python train.py --num_classes=12 --head_dim=32 --fused_qkv=true --parallel_block=false --mixing="cutmix" --optimizer="adamw" --eps=1e-08 --max_steps=18400 --final_lr_fraction=0.01
Rows from block 4, named by matrix and row number. Rows with one number belong to one attention dimension. Each number is 128 + 24 x the weight over its row's rms, rounded and kept within 0 to 255. All counts start at 0. Numbers have three digits each. After the name is the row's rms in percent of the matrix's.
# q: attention query, key and value (stacked) (model.blocks.4.attn.qkv.weight, 960x320, the q third), inputs 240-319
# k: attention query, key and value (stacked) (model.blocks.4.attn.qkv.weight, 960x320, the k third), inputs 240-319
q.255 105:118155111142138115098153094152094138100126150096182118112145140112114130109094154192131134103147148105114162166144094134128116122185105156120142110124141138126146140129129095140146129110121131153141122136180138117079105117077133118151085141
k.255 101:085155107139122149127168119131118131128091133123154117133124166123078082096124119152162123128122131110107117177106124128141142146140061108103117100149131158057146112153136128134136150137156095151154153150163163132110112096086118127104059141
q.256 101:118086176147164147102091139150130098189136129164099144151173157081120144105166121160075128122091116100122151106133167089094128114101131116125086128130135130123184130104128151153107100105134085123108138102104085113163099090152127116087192099
k.256 099:123107107181160141109061146100127128165140143115106121128098139097144117099117128175131137140079108118121133102148150136091119139126155091114141137128126112107161171126135124101120129106155128148092153152121096101195094144174124078110186132
q.257 095:124108092166151187136085083103117089122113135116136159157131129127111097146111170115111151156076151137069139151116110124080123148128112114122104109122148086095121110153125098098127153126118134109169130165157118105113146113146126120113126115
k.257 094:098116105166150143130106097105101189141129138115094139102112132093165119088149088142184071151140133082092152091130097123135158106126132124142163117136143131121148105158136126101132149136114114121114176194144132165189157127152097156133145147
q.258 099:111076142176123183110116121135131176156128152164126120165124159072116123129140132124114145124103095135063154117156183117107126098136160108108108119140126101130173124100118147167066104086132154152054128146119118113157091110125133124117195114
k.258 099:088144132148201169124112175118094139173111122162135107124113162118136114090105151181123125118135109087111116128169126130124096115167148121107094100099112075116194133141121094123102145130191124158106169155112152117132112127160162156140164141
q.259 099:146113136107147114149131111122139125123128141149127090139131102114132116114103146159168134134124114138131077142154154129128086137171131115108116127089141102189095149106091177117100144182125130129123102174105177096135106116114150153171152178
k.259 103:110133158124158146128119132113109115093133138190116133124126129140127150117137126150158141140189150150130116152136054105141145167166123169128096135118158077169138124120121120148102111127133132124128125155128141143122153151109133171133149160
q.260 105:175166163152108122146131149136130139111113109134138111152115107125157121143103104081146125112153082116116098115082137174183110132177123105107132168159088076132052135125142144180091099110154089132085093145105112100136108148127160124137186086
k.260 105:149146159154127133110156162137095107127091121104131063137150119095119114133104137101115137098122127069130076119130118123148085103163105125135034154139124103116112108134117117151127136125163125131088099113136122061122104143099157165148122137
q.261 096:090103154125190150094149095098119083105128130156157126156130145087127153148147124142134120113134177113164129133116136105118124128155124133141139125127151174165180098075116119083143136136100108108127170115113103123162129122138090142141130149
k.261 097:098094138178134107128137095141132098107147150146127123116067126131131150142151058151138134101137155143134121126157148169132152165129144122124139134158128132148151149128141117099115090131100134110114158121094128164173159144173087089162168190
q.262 099:109093096144149137096136113126143145135109151148146153169115168121130134136128118135124166117114129119104154170171112139107152150116146115117117101121149134133205094158132067096150126113105177112160154125157156120164143094122118141135105128
k.262 100:112108124127128109126135099131131153130141150155091162159101154142140147131153070124150130105137146118094199140155111105126171122149148118113149109176141109119144119146142090101079118111099147121156151127077120172185166141128147141140155168
q.263 095:124119094153118145111150128141105139096145124083145125159120106161188120118128095138139141112136108113115103122143144151105120114138134086145141142181139113085145127182145115166128115101173127163115123158167158110072132110149185088144125081
k.263 098:175127146108138134121136127104090157125145109136148110165122121127123125112095119111148110134136118066099113157137132108109093116165162106134110067144140065137152094093113118160051139150133103109158123219135100090141120156133181142157161177
q.264 102:107137155113108127143162147116130122152133140112138165110104131113082146151130143091118182110120131082083134148092167110105110112165097160099109179160115176123140125131134136132129108120132188103062112123132129158134075134120111141104132126
k.264 101:083116104101148152148138142128150135175155148098112116144082103127152116151151144141097154110109142097128163090115149125126096119168127151119132125149125161105121132113139161141134140137155120137113141149090151145112128127088132107089129147
q.265 089:113090149163130093163119133141150146108112111143111145108133135075081160126172157135118118147138148131136124138131119123121101113127128140103083163133141140160135177083127131093138112133112156088133099080113125163169140116101133185131143152
k.265 095:112112151147126110115132129139186107131151127130112140125128126131126133114172147152073153110145188172116141125082122130121137129116069153100118177133142196112095151147126098108175103126113132153096125088124140151092115118098104114099115071
q.266 111:111128156127105139129164128153128169155122116156149103089103097165132134154141119106151149128116114112138111106147095163173150123104155180132163110114154169146134130123107158093140134144114159142108128059132094112108112102132118154121107080
k.266 114:133142143121143132162151149128133102127120141123113122086110138168128147184089152106133166158141145171132131120180134121147161165112145143117116111119112133128158166083132082102112113117115183116094114081118155164141138098127154121118085107
q.267 091:129118149117132082175092142107130097139127078175119137129105098101100128140149156151146148116132104114172089119073131120172122105147110155149092136130109137136093145129121122116132150134134096115128130140138123123142114152118122094131166158
k.267 093:110119126110161112127099143099109088122122140137099111119144094142125144148113160131140118143117158106181117109177199113134148167142129129154103124133130135130133178111120136128110106107137098084103098127118164135137136186134151138129116152
q.268 103:174129117088080096108153082112128133093129151075147140083117143157188126125125081141153112100142124150120117160160148152138129144118143136132163112127101112125140108161115147144138104076144142134158135163153137114124105098126123097143102117
k.268 103:119121153091088102149167110121171101106149148137119121138148154146130161135135141125123119103174125138096112153095147133156150163114147122124116112125118075145124082142115121162124116107162141098168148180152145110155135122113142124137124116
q.269 108:140127133080136135148158156142168168199121145174112137102149123108113146125140151109112135144145096102156106098144156099121167124082139097140103127106134133136190104099170150150136108143142148109102147108074114144156134137141143170117157144
k.269 109:100170063102136125088098156111146151144086109117125174119153139129125130123107152123134125145110113157108145103138092139118129128123138150102184166093130140138116192119118121135135113129155157174128096087079095121126092128149177141133134106
q.270 097:152134173113153129126118126105096136129122142138150108158135148046139145130100127141130112147136145125156108139093136130149088118163119095138096157124114127178138124092144172141111128137146092105114119114066148123173104148123079164144219141
k.270 099:096113112172143102117123118115126103132116108150113105176095120073108110098162126202118166122129122121159088146085143168130099144177126135143113169135138112123127114145137130111128129112108146128111127117089150124088142144107084106152160147
q.271 088:120108060118093103151158135130124159095126133137134122055159146162138176101154172144171137137146171157152152168136173112094148140097135129120144116068149120153176146161102116122144120127120179133157133166138127141094102109104141161169118132
k.271 088:123119105100083139160105130102159144113146133140106158098121147154099126117140142130139138129162158188094159152106135116155138138114148179118139113083148109150118129128120154150158127140136147149142154131158139147114124125098127135126151124
q.272 109:100099186132100131147147115121109142157133130155154117116144119097095139140135166109094085134150145122161104120153178090126145141167130128116126122098140117160148145065076172127122117160105091116111096105110115124161102133165124190129121107
k.272 108:091151123169138133144136138155138091131155147126141103086134117163162166143173124130099155127142134189161104092151138152156157150113120124139146173098120162112141131135087119089178148125116150153090109052126154152136121102133100119085124105
q.273 093:161177123099084120115124120141104134145169154091107127109112118163163118132098104097139112144139084148105135136139113136134144129089137113127159127102087121077103090147123134176129147124156123158150126145104092112079121105146120100094114086
k.273 091:157156110139080133145140160123100150161110148103142101127114123093131107109097130112156112185091072098107116138151137159131113145122129098146145104099079097144137093102137130168109151125156134140134126154127106091151106111143119145137135106
q.274 093:135121111104106110110191091131130161116160169115147083079146094132158128102140098152158092113176167127181158122187156132130116142154110120147146103080119153179148104104078166154118149165120118136118151158095152128114133129132102154145109141
k.274 098:104138139119105139112178135138130114109131140160109127117137132136091130135152116132168143142170132169143096148130152148133092153153136149142118106101148114143173081093110139152114124153083114121114140107126149137087118123139106132160128184
q.275 089:102105102127122167074161096113144152179171151120107130139105136108150101139106099113147126091113110110112151130197181121086167100110134114119161070133133134099150108118169118163137111105140128130101145132116124142178140104154140119074081133
k.275 088:146125157118148144117141118116114143151125130149121155155114156112130134127119106138154116105109084097101113118140111115134131096144175126119149112088138119116171095102123109152101163129134126126118159126088098109143118097165165098143136152
q.276 082:148104172115162175094133133117124120185153163182125111127104121127152119147134092091089120133093098130090132115147129114095097151103167111099090117147139152127146139094145145132082118140137129176117136098093134140170136116146111083088128147
k.276 083:096143171142184140095142143109133174183149095118111109116095134132130132117097127139161132160094101126145115132173099092107111118150125133105151137118133118131139143093149109103089130119195136108126119110075138141137093150138091108111140125
q.277 098:124124138107110149120170078081103137177174149121122115133119095147116104101127090094136121159092123127155132148157138127125168149132150127087139116079128149132094116120164112120106162146103111136146112105120138143159131120167130146144076164
k.277 100:110127093124112111088187128129108159182117132180140162150103113144116151126117095164167103156153108134122105104156076116125140141178111131138182114099106091135093117134125109150122128147137128141176106089088129129149153090128161149129123144
q.278 105:132101123101086162077192070124118148152130156077151128100161148089145118153078113099098151154136119152093109123150138113147125138140137124105136097114115142132133117134112172168132140060127142118159144149118133092191073101119089135140113142
k.278 104:108081052143115124149156128147144167095151180097130112073104166111119134121101078115175138139120117137082139108145144207180102147113141120121112086109122117132173082153115151136168130153136146155114157130120153110133095098123092113120088168
q.279 101:144150130096125117103127152152149106135155123138108113082139167104184165143136129161194118107133102163123120168149164159148115151110134134129165118135105141137114129158109185146148103084152136124166131173148115131110153079149124090133138134
k.279 099:085166165136121141123126132107162098081100111105099115116188149157110145137152175128109125128135113165126151189108129128146165147114113115114132175132159118136158128127121076171096109074183135115138152155169112109130097152110141103112125098
q.280 094:100143127101131100148139084167153129144124152150104137106153142097119157129131157157156131149126130125131168139078117144162091123129107154138152114142109146184143139097134146110155127114157144107103155171118129143153124151106086137160119184
k.280 094:070142135125128135120131127134133085085088116118145144080148129138072120160131188128128150097097133116163130118165158107166128132105135138117099117136145147130166152124158128115145109118155110107111161100140147151101148167103112167137104123
q.281 106:158180130058102082145112150139106120125115107096143140093154129190131127130112156106143104135134127171136112146087094144133110130080142116120137148087095121107095116174125131149110123131156108135178127124158110126079111120119154116159112097
k.281 107:159153096132054095163109131135144120123102130087122127118133107136150142128140119100148133185122081152124129162104133144125151146109107111139151148141115116153069128149131150172150120118166167123164097172173100117125124144145128116114161081
q.282 105:125144138117116070134099111097105106114105122121138134156136084112143132104130158128140102103156146107152103091112135114125156104139124121162098136088097125141098104138118123107122153182145036096134152144104091106080134143169130107144143151
k.282 104:134145137143122104135105130115099085109112145161135153157100088144099121115109124123155073150136131075136080110146161149135138126142137113174049107103130108138146135152146161108119140168131094141126103168143116109133149150151144147146125187
q.283 102:134107097176127115119110108118156134086146125155103116115131120086119154129125110158114108115136158139167149146175124127130113145142139118151146094127145120152139131092126145118117091097108123118171118129138159164160181136104092103121091189
k.283 100:101102162147136107108147127136179125066136091168110149123182174139122136124166144124090118116155181188155141145123133119109130148089094137133119157133136171117121131138108100081134125127102103130140134084147137176125135141128106099128079104
q.284 108:103107152136141108105145126129106151137122123162148154116138133111139173119147133143142130126150138100224107133127165123125121113139112094144107139121139153182184130109124153099149140140134106133095142118060158117172111137125137147169189131
k.284 108:110125161132123111099132129116122075111119108142094140168117101107097154142156143171090155079150148132170112142141147113125159159147124137138123156129154104167129182090129143149075098102095122126119132091089113130113136177121151118146175163
q.285 095:129151138092125126154150116099109153138093119094121116121079119154132118131134138112150104120161161108160110120111110121150065118127118124167150134127126160147169110116134172082158162161125140137132132130089187132130125143148109126169119113
k.285 094:102128109145123140153167104155113116116123118154133090143131095115132141140160134158107126097162154104190131112175192129100151137165128121148182141152115127159112117116130157092097074117074130087150116086075146146123161167113108168155129154
q.286 100:157152126106128102108172118106142116114091089122163140140111111135122092117092111104145183130148108115130075155142097187192118114143127136108103166145126110123052127167156112107120110088134100119180113127144139091135147111102137093142132146
k.286 103:170125116071137105129141122114143135113134156100099149151114108156109168153097127087156121111159122144109136145101078142144136144120138111122104142133128123140099127145132109151122115121135152124149099131108122116179147142101177135149092150
q.287 107:103101128119103115116085134076116116147155135145094161131154113098127143108124139149148091113119110133123144117113181098103136143079124090166122125120137125090129103121124154145143117114163083122144141163133098133136120129197095077096140121
k.287 107:101148154131127128156091157104136111142132116131091115150146127118144147106124163144124090147109095100140116109156169107091126111128138093131111131116121120125142138159146161101123130153180085138156136161126138116174128157181125098081165121
q.288 096:099138100071122150112120127114141131146141098125104111140092140148120090173135121117167107071142135129156104149103132158127164129127090109130128140132103147124111110172155165117135158147133143135129155128150155145109125136138178114122106117
k.288 102:134122140091112102090139115135142075148123175148147087158210177144135169151151123163124146142137124159124098131120114103157116107097128126151119111089154134112154137123063094144114138095154155155159142147102116083124091110113155091140129144
q.289 088:120180120082127102067138135126163100160099072134127153145151139152137066149112163134152108155138094152125131127113137091110133129091087118130151151131123156116109131116134153108142117118138131134131098131112161112170174131083146129151122105
k.289 090:140122135114075101103102197164156126165115111140092107101124189134101115147170141111104151098117093148136088171115165123101107123085132134128087111160119148136141114123159129129113104069138168148152134141117096106063104132133124124142142117
q.290 094:118147072137117127082173113131093105167105117137122128142172140143083090124096191136144162128097101133090122128106145096081151135130111137088164116123120139109117112109085130119136147142140100124158107160183123093160134102101119131156093134
k.290 095:125161120080148099092128133149108150133137149134125152124155154118121136151117158151155122136114108176097146136073126109105108162113138142121120132085114127151146158107097144109081098114105182127149117161090111071142116128135130120192114134
q.291 101:139157123145109094146171135149105099087094127079161153102152137134117137070100138119105139169102108138103112146083141093113087131135117145091105123151128154135116162125115147117138084124143153131122088170138166080173106116080099158175138158
k.291 104:150123139172124155134139182133092184120145123117081156079062152140087073127146152093105127127124112124116105129126170136102142186117140133110107140165103130131104144152169170129127065090121152156135147152165143130117115113129134166164117117
q.292 083:147135134165104158115082130098116130128080110117145138168173118110094140087105091158107152165119128129124125113164109095141104104125118124125128118090136136130143116124127114108132110142114109128137123126128124125140125122122099140126151173
k.292 087:134111109140161141192127134131129152125147097105106175141065069146127081119126124102132126107114116138128143133114120117094135145179109127129135133162107162154121112124170111124124154129107086110134123140126152142170164147144132132114129114